Rows from block 12, named by matrix and row number. Each number is 128 + 32 x the weight over its row's rms, rounded and kept within 0 to 255. All counts start at 0. Numbers have three digits each. After the name is the row's rms in percent of the matrix's.
# fc2: squeeze-excite expand (model.blocks.12.se.fc2.weight, 768x96), inputs 0-95
fc2.162 087:113122140120128121040137211163066140127128143058100121142125128128110110118128128127128127128125190208135127148137128121082096129131098111128191097134117128136128130122128169089168208120146128138127128171128222128128101125095202139126128127127107139043128108128204158139128121186128127177
fc2.163 022:183118130112127073131113117148126121079129130102141151096095129129139146134127124129129147127133226143138129147140128150081119129167196116127165092103074128118128123116127122135186130142087129005128127126126102129126143133157117099122128132129143194049128162127081000109127112089129122158
fc2.164 070:084158121175128111093112131104234103083128142223080012151089128128157101118128129127128081127153091148040125176101128143106098128164120138128064138112108128134128128212128140138173125115164128176127128113126115128128139124139106119137128125128133151146128173124167158139128066105124127106
fc2.165 141:103149180107128140120120099113114126108128142233152106141111128128175089126128128128128134128128105093165128255181128120086160128145089116128201099117123128100128127130128170085139108138175128133127128156131183128127123128149129130127128124128132166064128091127100226129128038142128127092
fc2.166 013:220161215243128124205107095154214103159129094156129165105146128130127144123131127130125147126149157119098126132119130075122146130087081123126166148130128130137130124068129201056138131146124126193126126156128116126129124129106104121130126120130145172098126196128129061139127132160127127121
fc2.167 078:127107133120128166071115130080142109154128114106152119102146128128117142050128128128128095128138035138185128119106128152045144129000140117128075132124125128130128128112128148179028058164129128093128128129120081128128134128112114116128128132128136133194128141129158076125128113063128128128
fc2.168 071:100057135063128151125130014132140099158128110151102118141112128128111139091128127127128126128134128115111128124151128255126215128109175127128089141149160128136128130046128108159167146133148128101130128109124131129128129127073111141128128130128129063156129091127149146095128131109129129130
fc2.169 025:152053214129127140162129141077135168118129090131066145128221128128128122199129126130127195128123116123134128071131127045166107127190142149127162176151135127144127128083129088154163145125138128083130127152137097128128122127159075087126128129129131127171128108127163094131127178037127129188
fc2.170 084:100120138000128135129139132153029153059128163162105107125089128128132121127128127128128097128152117157083129155078128085081148127103162124128152070096126128139128129113128154056176095122112128058128128161123090128128118125149133122131128141128120132103128044126153130090128061115129128132
fc2.171 112:124090139123128154196128089126094097114128121235135086142157128128119224125128128128128142128142100131214128087127128181130198128231146131128052128139130128173128128089128134114107113115125128222128128112129139128128071128211107107128128131128129147122128086128130139142128104103128128104
fc2.172 102:127142155106128177152119129112012100157128084116089107143073128128144170109128129128128130128141044099190129084137128129162105128201115117128126102153133128157128128199128147061118088145153128079128128090130135128128130128175099060126128136128137086077128153128148128159128108135129128007
fc2.173 066:134151114119128118237129180147154143140128159120130159136185128128126109094128128128128130129087138207130127130109128108177134128162194130128255108112085128121128129119128106094140111132154128160128129116129129128128120127128096106129128127127116122134129197128147189128127162162128127159
fc2.174 088:043130131090128128134118169131125156111128114178124086129176128128134117054128126128128139129036126176051128112008128125084149128114161134128113105149095128124128129113128117129158129086128128089125128094132184128128131121121115163123128124128128090166128102134157000101128135073129128151
fc2.175 050:160087068101128139167125170206175200125128195134092138135112127128168113127129131129129168128138155202146127237165127138133122128143106131128208219152157127121127125084128094173110126137094128142129128149127207127128146129136152160135128130128117184122129123125133141154128039126127130107
fc2.176 052:157068100116128160150117183172150081076128159189074111098068128127176039093128128128128147127122173085200128150111127062150122128146132083128136133097078128127128128164128081069140142157117128082126128090145155128129157128110114138142129123127089171140127244129141190114128123151128127113
fc2.177 158:076114171156128109094110165214099065149128187088105108144144128128137156069128128128128124128124180135161128101137128196096106128143126114128000118144096128137128128123128119133140125115067128109128128118126124128128095128132128111128128140128145129139128140129057084121128037210128128122
fc2.178 091:127141121168128071082102097154068081091128135166164129122124128128131130057128128128128087128150114115103128195036128071155121128100142127128144240166078128131128128090128147188178135183145128133128128151128109128128147128121102136124128128128116042103128031128129137186128158104128128121
fc2.179 230:095141122112128089087146152063128145159128203119142167127106128128142022137128130128128148128139121110119128169121128110170071128134204080128196154154103128134128128108128125150128139109074128076128128085126067128128133128148125106126128126128132118055128053129112012125128093054128129115
fc2.180 018:135055165000129161159140136106162085174128152130160130126150130129102046147127129129128166129129147105177127149155128078126124128070137101129077136126119130127128129092128144133155130151103128077128127149132169127128121129115152103124129129128141131079127088127113162130126094143129128139
fc2.181 100:155125065227128124000102178120134103153128124077029112145145128128135105074128128128128117128134084132117128158100128086131121128148115110128138100127118128122128128090128115158102097103124128115128128092135196128128129128138134134129128138128161129173128153129066141125128139073128128135
fc2.182 011:133102114127128134000132022145087091149126118101132176103112125127126159108125130128129185128128073190121131143135127151074023126132099127125060095106144130141126127116128160107084115144073131116130126147127112131127131127149150105130126127126110116087129124125141194110129147122129131114
fc2.183 030:122099143047128152083130129127142102113128163126146255130164128128137106112128129129129111128128162110157129142105129087218219129233150129129057090129122128122128128175127129127086141122143127170127128069121126129129129128143135127123129138129135164164129138128121082132127104040129127088
fc2.184 126:101145055180128115160108148128143159107128136057097255123107128128136159133128126128128162128148076133100128091141128158145115128231167133128082059116106128119128128098128172169119142148173128180128128138123226128128121128126144174133128127128111108158128103130153098135128092145127128107
fc2.185 107:117151094131128147156122137158095116119128110128129180112142128128127118092128130128128072128136094147087128112033128217063102128048125138128053218125127128147128128030128105179153188123145128149128128142127138127128147128138139195125128158128098045164128091128131153127128170108128127171
fc2.186 181:163127050067128161083174133146118136084128065121159110136117128128106138142128127128128160128162149148103128134084128136143026128194121143128076085118132128141128129171128188080183155175092128237128128073126137128128118126115117084128128133128178124108128195128158086131128073151128128169
fc2.187 027:246122087072129147129122078143171130145128105080140211143065127127142184111127132124127135129150189068126126197125127076104121128049161116128175170142068127133127131153129158116121130115112129138127127094130142130127082121082128124128128132127181203062127113135182140115128113125128127156
fc2.188 147:090095150070128165173126194073180072173128162099141179135000128128140148155128128127128144128105197093114128130110128083121150128102143138128163147135092128128128127155128136119126104095161128163127128152124208128128130128127118135124128125128116108145128139127179226133128163192129128111
fc2.189 217:101135111148128069080124122123166136050128074139141121111171128128145104120128128128128127128103131154157128145116128135144113128144105133128110169108091128106128128019128178146169152116143128131128128181130104128128142127121140091130128124128101208067128167128000101130128130149128127112
fc2.190 045:140104106170128142188142111084095127143128138152184134123072129128144128089129131128128138128151168099119129119096127102175162128084115108128211199124073128122127127155128123040170121234195128091127128124120193128128092128109161144134129132127155107132128143128227047124127133108129126142
fc2.191 032:191070124164128186133113136134179115112129097135128138107152127127129137148129130129127152127114144092124127140110129016173113128086120125129093146121204128103128128102128116255190194136193128134128128120127178129127090127112133158130128129128119132104129061131135105126129077168129125120
fc2.192 054:141158077096128110223130137085149126205128242087113090136037129128119133154128128128128154129151121156142128080138128181104136128142143128128177153139190128143128127074128119122192112122145128171128127109131091128129141128118094066139128128128074091165127151127073104106128197075128128120
fc2.193 103:149134121165128176103129093128150117158128125131132055135112128128107167107128129128128122128114117116064128088143128166118105127059197144128181229143143128127128126205128115150164134136192128096128128176127167128129124125192121184132128125128127248110128204127073148104128145153129128096
fc2.194 128:068124168117128135113129083157123080095128181157170204142112128128088121120128127128128136128141152138156129166145128126171102128113094125128187164152132128140128127169128214255033186126117128100127128169126128128128128127094203109130128130128058131137128116128078153135128107130128127145
fc2.195 098:169154044140128124193128153100094087109128164078146187136142128128130119147128127128128121128123150112129127255127128141141089128102134152128038167119124128135128128118128202101115118056129128075128128059146066128128128128155125122126128141128068128127128088131142164125128147186128129076
fc2.196 075:096205085092128107111133171119088119162128125104130197129142128128132134160128128128128120128086124100145125043207128160117135128064161117128231122145157128138128128115128135108087114111092128015131128153134133128129145130121157143129128131128130097133128093130130193117128242171127127156
fc2.197 043:142110124181128147150096128195190134139128124069155127139152127127141070045128129127129106129128146246128128095150129186135176127145168158128107112120168129120128129111128109131133023116053127153127128154135178129128113128113156079120128116128095192173128082126130086138128114056129127114
fc2.198 039:119157106109128119141134086150148175175128183127133166155149128128137114103127126128128167128133207174180128183111128022132016128044115144127027136084149128145128128122129097122102132148093128079128129076129137128127140127119122132128129124127134128075128045127158104157128106140128128165
fc2.199 118:053150083070128138126129021073093118036128131115118161139135128128098153130128128128128092128129097142145128143123128210103081128100132055128110255137076128112128128164128133121143096198133128157128128121132132128128115128142117118127128126128106093118128073128094191129128149156128128134
fc2.200 020:107120102108128176088143152083111137115128221148118156177105128127185094112128128129129179127136083175120129173153128208087155130104163133127111181153169126142129129222128144179084169155174129242127127123135131126128126128138060131127129140127158173072127160129156142133129144161129129153
fc2.201 123:080114087090128047090126137074166000099128146130121122135122128128125142132128128128128132128130137003136128107130128121112092128143115128128167111226149128127128128132128042149090151145114128153128128155124083128128126128138126138128128126128042107104128122128131187132128099053128128123
fc2.202 124:139129160192128113000140141148204059170128142119152092120138128128134118115128126128128100128115130132115128130081128152165119128095147124128121120163116128189128128134128139140121150200072128144128128177133099128128133126094239159132128124128155114140128108133116102151128079173128129066
fc2.203 027:086158111058127124099127129130191051133128125187157164135045129127138089189128130128127118128104182134093129139139128134101104127143129131128191174180081127120129128106128135118033140131107128166128129158136188127128121128171160148121127138127162079170128178127042128119128150219128129118
fc2.204 047:092127168120129129196124084107112155119129145127138117138040129129113126066128130129127241127159233101112128087128129144122118127098119109128111169100160127171128129089128149058122112044152127114125128036127075128128146129120124150127128141127173142126128129129147050112128075155128128117
fc2.205 146:096176042099128156232121122128109133105128117126125111086168128128114157107128128128128128128095142162152128239158128078091078128096098132128255141127119128113128128126128131108224143129093128112128128158131096128128127128111102109126128129128060157150128115127155157112128139095128128109
fc2.206 045:117081025208128063166139089113126122100128120177161171122104128127123171096128125128128175128133117194109128148128128149121169129215162136128080091121124128124128128103128176126079058124112128097128128140115119128128163128193124172129129126129112052113128076128093102144128184057128129164
fc2.207 015:107134107104130110131133143138117122141127131093119145139044130127122151115127128129130133126128106142255127154127126138105137129169143066129116115124138129128128130120126089117136147123144127138130129154125000127130132128128163128136129129128123128057126087131129100121127079136129127128
fc2.208 023:194162121182129101204132082112141151088126151145138178144104129127140226156127129127127137127114126103161125108153128046178021127027092124129077111123197130144128129126129141111080114137148127176127128162129143129129075132189101124128129118129112159144127085127128141162128144095129128123
fc2.209 059:130125056213127150000115166160096173148128098182101103098160128128138154171129129128128119128093137159136128124116128156140124128112120128127016081143135129150128128067128158139138117150100128119127128108131244128128131129120156120130127125128184113105129110128118111115128114120130128132
fc2.210 244:169114085087128130000125143231147091122128128055160189131114128128131129132128128128128100128105143180127128061120128132057160128141122162128099117142146128175128128125128147138069152123161128105128128120128163128128122128150070115128128128128088144159128090128029138130128120119128128151
fc2.211 220:131141181127128139165119105179184132074128158096184168133106128128176134139128129128128167128123129178099128089163128132109173128149112128128126187126146128124128128112128157195197166151090128141128128050124171128128129127152160239127128124128098171145128182128219156160128092212128128114
fc2.212 086:132112142111128162055125093069127161193128177110116167000201128128136008112128129130128092128108153115101128132140128074131143128103138131128111124025159128122128127128128150165158128160108128088128128106129140128128135127098154089123128125127125143113128094130129143132128112157124127091
fc2.213 049:119112104186128171104174127136201133124127115092156140140080128127158088114128126128128154128112207122090128130145128082163186128181097133127108176101146128118128128089127109094113147152114127240127128108121132128127136130099123095137128143129136022168128043127185074135128192171128128090
fc2.214 049:166143196137129180110138122190170141102128229163164182126153129127120129163129128128128094128122110106129128117146128112180056128197091136128121196130084128152128129147128231146035131116150129103129128089127107127128135129141072135128129141128067183190128129128084143125129124103128128157
fc2.215 079:113076181121128118096096010141179133167128154123121108107163128128107013154128128129128113128124128079095128129136128137137117128140104111128161134108185128169128128065128135139182045102031128107128128143133210128128127128181100127114128130128110121167128123128107181140128081118128128151
fc2.216 108:132255120072128079248124160033091132153128115166146119126134128128147129182128127128128138128071109132065128165119128100098134128115155114128118104117157128120128128038128139097114074112166128162128128155122132128128108128118138168127128130128148149099128151128140134135128150125128128149
fc2.217 153:100234150138128111108142083096105133157128151214162077166191128128061155159128128128128156128129076169099127096140128168125129128124070141128111123147114128146128129099128125088120146173114128093128128120117130128127124128094046130126128128128136151105128131128091103118128000131128128174
fc2.218 091:216226108105128147180130150112122188114128144202143135098120128128097118157128131128128172128088123134116128134096128130116110128103127137128166103090144128042128129178128149108085117155156128168128128245128130128129135127195186141128128120128131114135128028129115182121128126104127128083
fc2.219 152:000138112195128175174129181175160136116128140174144158140164128128109153088128128128128102128110128068118128126106128082118123128182123139128049145124126128129128128187128207135164157103122128180128128104128156128128154127154132138127128127128147074141128153128139125131128056101128129114
fc2.220 079:120118091096128083124137187098090115168128116130129145138107128128107146076128127128128133128161143167017128098134128107136191128194115153128139154126094128119128128071128138094132061139178128157128128220127140128128126128144114131129128120127125099122129000129161187149128102163128128119
fc2.221 031:106120084028129224080129116090099133093127160134137086122146127128137084115128129127129106127048089094138129070074128185091091127136118124127081144141164129122129128069128110053186134092101129059129128183127094129129128129150159123133128136127131173130128123128082115146128093052126128081
fc2.222 175:079122137069128145091119068142048101115128102083152142124058128128120143079128128128128149128153082146142128109126128090138150128103118109128083064142141128094128128005128078122085116126190128219128128159128146128128126128170119076127128125128115100094128144128087182089128096206128128140
fc2.223 014:063117117173127106126088137144101056115127132080144147136146129130111036131126124127126145128106102225142126095106126100114151127151143114128164120119115123126126126219128123171213141122116130194129128148104143128127122129094128134141130134131170028137129106120128082149128095013129125139
fc2.224 203:091157136125128133147133098132211081060128100067125129142141128128163164140128129128128154128118133145183128064152128129150097128163095127128187145147083128098128128121128096148108159143033128086127128148128103128128128128122216064126128118128092216148128074128222194130128138121128128093
fc2.225 073:143076149150128121020139000158061111122128132151185088092167128128185077185128128128128103128156128135131129106153128136126175129116135089128131185148117128138128129129128141120194130154138128131126128204131109128128117131128140179130128115128146103160128166127152221137128096184129127116
fc2.226 032:124171115137129128096013054131133189127127121172070142131132129128128100095128130128128156127136117144131129070127127077110132128129124142128085080113183128138127130131129048123146095118145127105128128210151112128127133128124060118131127114127051150145127025125133070116128201094128128167
fc2.227 015:127124144071126122030138098090143094214127138102149028141119128127109124126128133128129071128144118159113129077100128141011093125086163124128174141096132131139127129063126153186042150120107129131132130138118101127127199127163141105127130122128137123179129102128114153125126131130129127188
fc2.228 082:122065120082128091083128064113116152103128123091113055127148128128178117082128129129128154127135136233103127177106128148134088128158074153128116255145142127125128128159128115090091124117168128163128128089127102128128109127146133132127128121129123092127128064125150114126128066092128128142
fc2.229 264:142162048133128172131130087067116090150128202147092104110173128128099088227128128128128229128128142146065128113182128091145083128108117121128201094105154128125128128113128175213137145109170128124128128143131125128128134128135170128131128126128145215153128165128172080123128144141128128138
fc2.230 159:063164134141128122127133097032150103122128119149149129113158128128159111085128127128128106128147181103148128101123128111048117128104138049128255150162080129131128128120128171167129082138121128133128128109126163128128126127128131016128128140128140137102128207128113129132128037161128128123
fc2.231 020:120149179141129140063134048139162254121126107248190160130143128126131115158129127129129167127169142151108127116123127145132105127130081108129163148135123126127127129150126110127123104083103127200126126139129061128130126128178149137122129121127133098054127093130114096136129075199129130076
fc2.232 030:179119090167127141176140143098202105161128123127108178127118129129140135143128128129128158129145136078183128149148127143158133129147084122127080093147093127126128128042128131101180000128113128062130129125126189127129132128084016105128128129129112206094127109129125130116128150180128127142
fc2.233 048:207195142079127098158143114130210187140128179126133123141094128128146107144127125128129120127130130132080128185145128170143127128136126121129229133144115128163128128206128150116202186113218128126128128166129213127128143129086093109128128113128127152112127040128159108127127115146128128150
fc2.234 097:204140130179128159002140182107199138162128098152138158136083128128141095083128129126128158128139130183137130111121128113092163128167139138128159139119068127124128127160128198013142141143164128110128128130138196128128131126127117118117128101128171166085128105128174096123128056145128126126
fc2.235 187:149079194077128106242136173133120178117128137110125138123075128128133156131128127127128094128149099179125128165117128142191128128123152154128112087120129128120128127178128145145045179142000128067128128165128128128128122126112100108121128120128157200192128153128075145152128121154128128137
fc2.236 102:084129115196128196121132152197172101103128086112075154136068128128129090152128125129128135128151109062179127026141128098185158127145098114128228059133121127100128128131128155050163137136144128162125128169122159128128135130118076145127128132128153102086128065133161161130128116168128128139
fc2.237 064:180143118139127113146117106082162093094128144118122168146000128128038166133128128129128160128166078187158127175128128117073140128151121144128137072146171128124128128133129217124088121124025127131128128092131155128128105128113127114127128130128205159144128167126114121140129097086128128139
fc2.238 018:096099216080128136213129187186119080043130130138113164135177130128216116206129127127127139127112135152121126115133129154074124128181116113129179151147099130119129130143127180110144205154176129146130126117138157128126133129099091111127126096127129141108127095121073210132127088119127125088
fc2.239 251:141097151195128088203129177134087142163128163015112078135150128128149109082128127128128126128134125127100128133132128145105149128053139124128071111120156128132128128167128148107158121088118128149128128184129135128128131128127137127128128128128089115088128138128214019127128230058128128141
fc2.240 124:160152255166128122092126108121108167105128149175113162138192128128151151128128128128128135128134173099135128080129128134089083128061064124128000168130089128125128128111128107187138139100119128104128128193128150128128121128128193146128128125128113143077128122128191116127128153124128128165
fc2.241 044:137103096128128166099139112121149141139128095169115155142194128129124158114128129127127083128129132122160127107115128073139032127046094131127224084121103127150129129097128127089082141128096128137128127154141140128128140127196086067126128126129122132160128202129103253126128150070128128189
fc2.242 074:192099105111128181093135111255203113114128128159097166166181128128126148099128127127128038128165025052150128138146128156094114128108156143128099191083132128123128128145128141148160101136137128087129128100128113128128116129150084115129128123128165138147128205128095150149128124145128128139
fc2.243 018:134113160062127141144091161151122143091129141087169161137084127128149164133127124131128154127156155039000130095155126170128099127148067138128021141117128126090130126090127110099137129138128127188130129127148128128127053131068136150119127103128126141131127072126121074140128072120128130081
fc2.244 021:152144144119129132120117144124042141054128097097145131102187127128119141091128120129129124128139167115137128165120126236151078127091092109127152190099124128144127127051128121133102092168131128109128129196118123128127130128149131085129127122128123225158127120128090174127127074006128128140
fc2.245 061:139190083111128135107126126146138125125128171140123119132101128128136179121130128127128126129172101135184129219123128235143185128052092139128199144123255128151128128155128130104123118131122128207128129152127132129128117126181129130126128126128141153161129119129099088127128118126128127092
fc2.246 061:008133140088128137136130111117121124122128146201188138134117128128122137099128128128128132128125124134133129128107128114115144129125120133128130115129112128122128128138128122123000141123119128092128128000131096129129121128130126117128128130127148140103128124127127152124128133152128129134
fc2.247 085:128023077084128095104104168129102130160128162088131210116063128128120177114128128128128148128088233150113128115119128089120129128080153090128104117153058128104128128094128125192134050097141128104128128152125158128128130127121156194128128120128124089103128153128210100143128147089128128170
fc2.248 078:129143091168128117176126175169134132070128222174154182139098128128089098151128128128128000128133127141122128175163128100233117128099112124128091056130150128127128128187128139102156112108101128068128128154130073128128130128130158158127128142128069168121128101128153146131128169114128128099
fc2.249 012:145179167151128132112124153140119156139125127142076075124095129127123120131130127129127109126134121101128129224144131225095235127058163129130113140118078131140126128121130124080183098123142130205130128123125080130127138127129104146130127130127135187077129162128188106139129250134128126117
fc2.250 037:091114075144128116156124214118124178105128125147125139130127128127137144123128129127128132127122147079141128142093128077123117128141125123129151010109136128123129127136127048196138109132126128067128128194123039129129139128131168136130129130129178094087128189127107000125128111085128127112
fc2.251 019:115153113154127130094145131128146235083130129127097119144207129126121159130126129127129086130123191119125129121166128217151107129171156160129088186130218128106126127150130084118086132114108129143129127198131152127127144128096125114130129136128084208132129222125128029130129127144126127118
fc2.252 058:129147197163128191072129067130127118216128127105181135147128128128101082137128129128128149128140097100154128165111128174156083128133095136128085138136176128131128128138128127203144102132186128056128128093129221128127140126017079109120127135129129102152128154128151108188128076095128126108
fc2.253 031:141131130052127109093110161104106111104127126155143205084108128129139125130128128128128112128112119108149127159120128013108105127000158116127123119143155127133128128088128133118069140125146128086130127033113102128127059129133115128127129124127125063129129105129125152144128121049127126217
fc2.254 125:127157167209128168155116255166105138198128127154104128128090128128142160127128128129128147128199152194106129120091128126189207128125094154128161110160166128123128127140128129043044107127102128099128128085127148128128115129135112151133128123128158036113128142128135146128128102154128128143
fc2.255 020:130107145137128159133129079103132100079128162140115149147116127129102126178129128127128126127151091176128125069120128229135008129213132133128184156107170126140129126103129116100151226144112126129125129174131129128129147130101176111136129136128128143150127215126163089192128128054126123124
fc2.256 037:124110129095128165199131173105034119145128206063083139160127127128119118097128124125128121128090135076084129186183128098118070128139088162128157133117112127144128130114129159194133082093064129134128128022126068128128133127090189155137128123127099152171129110125163152151127181123127126140
fc2.257 072:157195180123128081157153154125158122196128175143108065120119128128116106057128128127128124128117163100174129160088128068165231128121128110128155119065075128142128128090128107210140121131072128044129128109123182128128104128116152057127128129128133128076128068128149095133128110123128128106
fc2.258 082:158108103162128141141127154136200164106128152123133117130132128128119125167128128128128027128120109090118128115161128139228161128155027120128143081125101128121128128148128095131177155133153128123128128132134087128128156129125092152128127130128127239115128191128199140138128091076128128025
fc2.259 154:156101103092128186165133080180152126176128127073172164132175128128140146112128128128128135128121105175141128000147128099128141128196111141128060100137159128129128128110128092182111122075115128116128128093130142128128136128124191105125128130128110107146128139127100204141128044154128128101
fc2.260 097:140124115074128186110128118090033122111128094183131085121225128128135149123128128129128149128119110123186128177136128168067008128144103121128136114124135128156128128095128111192078155122161128067128128100128153128128123128142076161129128129128098177167128221128172158118128148147128128130
fc2.261 160:141109122141128131142126118176178130100128118184134118121129128128145117153128128127128138128200118160123128081179128174139157128136199127128201075125074129163128128122128168145225092115080128050128128101124120128128178128181103153132128131128000121082128142127109170146128105186128128146
fc2.262 058:124112135087128205143125221143088098144127124130135112111121128128142161153128130127128115128200104141157130117127128134048103129150039091128062018083189128063128126107128080073129125104160128108126127132125109128127144126094137101130128125128121113031128099128149185139129107141130120116
fc2.263 039:085082104099128207151144173111089127200127136115124178126090129128113123143128127129127094127064134072083127184120127063145071128083202117128235110158096128075128128090128093150111125120191128114129128104127120128128105127105163170127128128127114082149128115129156177108128117062128129072
fc2.264 125:176151211088128123000150133114152110132128092136118174169125128128158144102128128128128179128124138118108126111125128090161129127112097135128081136145074128112128128125128154142158105114133128153126128184123144128128107127111024129128128128128187081072128117128061090110128015154128126094
fc2.265 073:147100189111128139000127093163148087097128104167111088127113128128123185140128127127128146128135131172119126160094128151093110129153110115128118164154205128101128130158128132092093120125068128211127128116128025128128169129132113114119128135128116143037128079129113102128128172145128128118
fc2.266 127:147172105098128053091128107102053249130128147179142097125164128128147184199128127128128120128134179129083127191145128135109134128026117129128043161106139129146128129148128156131118127119102128127128128181137142128128135131136040102119128123128151173129128104130187113092128098142128129136
fc2.267 014:096100079000125150123216125126069120143128126131143100126045128126105114109129135127130103127073076091122132255148126070116154130125136103130178157201150128139127131116125138118124115091085127134123127149131097127131143118135102174127130122127124112111130130133143112108128075125128132156
fc2.268 030:133111108169127156142148125117212121103129130148123084147135129128200137121127130127129114127114138163191128053039129210112038129150154128127075119138028126135129128118129132063179163125136129129127128147125155129129154128122151115129127130128136219105128077128062134127128116086128127168
fc2.269 027:143118071254129156075116108062158113078127163131099146093146129128139083113126130127128127129075078196109128120161127159115099129154176099129088106070105128124129126179129098136170135043146128140128128087126193128127142129153172131125129102128177111132127166127148135129127182076128129061
fc2.270 080:173157153096128174112109104198170098170128148182181148145071128128134144190128127128128164128083119217161128129255128123163125128134113129128107177157079127121128127106128151105115084123108128088128128106124233128128125129127127156125128127128123162084128134130088133138128099098129128126
fc2.271 024:100073066098128180133127146152147135114127125182155168142104128128134145084129127129128120128145182188000125129128127123117089129129141132129085167139101127118128129197128122139132150133109128175126127085130145127128184128090132110123126127129168104052129126126162151101127062193127127163
fc2.272 121:174166154070128068114099110100107135055128096119097099138135128128155133055128133128128088128207120117126127180078128178120103129111083127128106191118121128115128131198128126083067220116117128185128128129141170128128118130137130083129128142128153167082127117127145126178128023129128128097
fc2.273 075:138157167192128114082125062158154100208128087113129090107132128128135126115128129128128130128116190165080128148073128218105180129211190112128055068173116128133128127141128146158157128116115128069129128173128083128128175128135166158124128120128153138136128120129121156137128202202129128139
fc2.274 064:249160153132128185088135228162110143132128176133134104175103128128093126093128128128128144128135135158154128127133128144101080128145161143128159187116150128115128127065128086138053092044114128176129128117131147128128117128119198044128128131128143096090128119129154119166128156064128128148
fc2.275 126:176187127114128124155132091080216154143128100179137100118130128128124024132128128128128142128174154171091128122149128169084152128203127124128212123147125128128128128160128152132082155042104128151128128131125141128128124128119131115133128129128125082078128105129139175118128016110128128207
fc2.276 115:199108180218128146145118114060118127121128148141133195123033128128148137154128128128128119128119063102160128096149128160097152128132071140128082182116149128158128128128128114063112146160158128204128128111130006128128121128121150124129128131128095116123128200128127156099128160070128128132
fc2.277 026:088143129100128085131151250141116143118128111127102082093205127128109148076127129128127115127146168204121120137111127086147154129122118119127143123096135127122127133042128144127000121075086129124125128182123096129128130136114161103126128115127165081176127146124174156113129205144129131104
fc2.278 060:140132120131128135084131162222009115122129096119111104082159128128134110100127127128128108128128125143159126170135128160032145128085118099127164079111206128210128127127128124136112087189059127132130128145128180128127119126073118159117128121128122079145127139130060141141128168186127128092
fc2.279 016:148121185134127087085135146129206120142131040153119159132104128129114100059130128127127110130072141132114130104146127164116102126180119132127241098171130132112127132104130143038119149041144127070131130184127218128128129126151123147125129129127121140111128065128058114104128134118126127139
fc2.280 158:111082132137128106143135177068187148110128085034082104152146128128094180099128127128128085128188120092163128082103128088167144128148125108128088219111151128137128128127128137105138068118137128192126128129126063128128132129155211106123128119128134218079128107127190132144128184107128128136
fc2.281 148:045075200159128100129106118122084138120128053162100167104097128128149088165128128128128098128136096114118128147103128225156142128193123179128099104121158128145128128134128120111000085102106128061128128130129181128128138128134158139124128120128169112123128093126089101156128104120128128145
fc2.282 067:123151055059128133212129031105144148162128153143152116128152128128128121125128128128128133128123142122127127129126127113234136128102161127128237132142137128137128127112128155123101019133130128135128128090131107128128129129126171100129128129128094108120128073129031059126128148080128127160
fc2.283 114:133094108061128152132130096125220140179128125147136125127127128128137081150128127128128126128112138113174128157134128108129144128100140131128150114115122128116128128216128134111141119118122128255129128067128130128128133128130132117128128126128126255136128200128117054122128163105128128115
fc2.284 141:108097092160128168157126115105107130130128152107142095157107128128130139099128128128128118128115143062145128137109128160105117128128047114128189000125133128111128128090128132059195123114117128188128128138128112128128126128104084078128128125128104139149128030128121063104128027110128128146
fc2.285 103:181134172082128098054129182171151066125128135093137125143117128128138091160128128128128132128119075146133128143114128185012140128133096136128149175116082128156128127125128163082034090125132128117129128096129081128128122128159182088128128128128100132104128146128166161125128255137128128099
fc2.286 138:146150032080128026136140092045166101143128157144133141110160128128135121123128128128128164128175111098099128069159128145140115128065092140128112129145082128124128128219128139178119146126111128172128128085127086128128124128217099134128128123128138189063128070127115169168128153147128128091
fc2.287 071:082114099064128079178129142133106097099128155137192178145045128128134116203128128128128144128191172117107128101138128100131116128125081081128112122134243128094128128170128133102094113104118128092128128114125203128128152127101207129120128146128121107074128059128149088110128176081129128164
fc2.288 035:124176109093128115242127135199133176089127135029154134065171127127188160153129129127127108129099044130109129109104128161136122128119133115128165089147087127133128127082128143098096103184121127139127128111126096128127103127102147096125128129129136079173128071133146131126129112022127129075
fc2.289 134:140137109085128150147130125137198175230128108140146114114171128128109070123128128128128151128137126063125128140126128143098093128112160100128198082140124128119128128141128162116193100119183128116128128100128147128128117128172093153123128135128152092102128041128080255146128105057128128078
fc2.290 056:114107000202128138158123107142131193148128068096157178134069128128127131065129128127128122128144108116120128090139128122100210129195139125128038102100100128119127128113127159174122093132092128107128128155127050128128112130111169140129128134128152115180128136124131117123128149105128129124
fc2.291 168:071112116105128106101144087159127124069128127172158126139122128128122097187128128129128119128113043140123126152110128146118131128119115088128095212143090128160128128214128125098101040125040128125131128087130042128128132130163146120129128129128084181153128121130148160134128154007129127125
fc2.292 099:138113182043128089116157133130174125149128151080156126132081128128135090164128129128128097128083125187193127130105128161146112128176163123128155162167109128158128129193128091165204133117128128253129128090140141128128121129114154123112128135128118211133128160130147169133128022129128128126
fc2.293 065:176196135084128185144122124111124117126128161154107105122176128128119137134128128128128143128129176185116127171096128143082165128045122130128076134120118128153128128091128130247145121135107128108128128156129235128128134127093128099127128125128126194010128072128086095138128087136128129132
fc2.294 035:092082127122127147034130091096149160099128095133139092076159129128158121135128122128128103127108171084131131155157129069110039128168167141128135133150167128133128127100127161103107182126157128137131128196129230128130124131209088131124129139128120127220130083130066126134129108201131133130
fc2.295 040:122245157131129137139114186142104129159128097154144146127135128128106122086128128128128178128104144120053128116038129125115141128078135153128148134192064128129128127075128140090081086123068127103128128145129178128128139128126140000134128129127123055116128106128135104196128121141129128103
fc2.296 013:088095090150128076126105149166024135110126120084168000131152127126115140078129131130130143129104074111109131115120128023135101130099112129128130130128094128106127127048127187103103179141127126121130127154132121127130124128165139138128128133125117172074126144128126170129130084063126128066
fc2.297 023:143081124163127068217137120153147131117129090096143127133086127129122082169127132124128137126094153189129127122127128127098115128081099092127115000123122128140127126096129143171126100131084126080125128131121070128128113129116116006135129133126131114078127154128157155134129110163130128135
fc2.298 150:172107151193128051193129110129178114084128195144093191116078128128145064106128128129128099128083115139126129085136128146143189128157134118128093130136121128108128128092128107117138162135054128028130128144127133128128121128146110156133128131128099193145128010126094073122128085155129128136
fc2.299 155:107057069150128107239139231232150085087128137120084173122140128128128129088128128128128077128125130063063128168148128119129069128120149103128127150134139128160128128126128139152153072147142128156128128050120125128128129128121128194129128128128092077131128146129141182134128128096128128112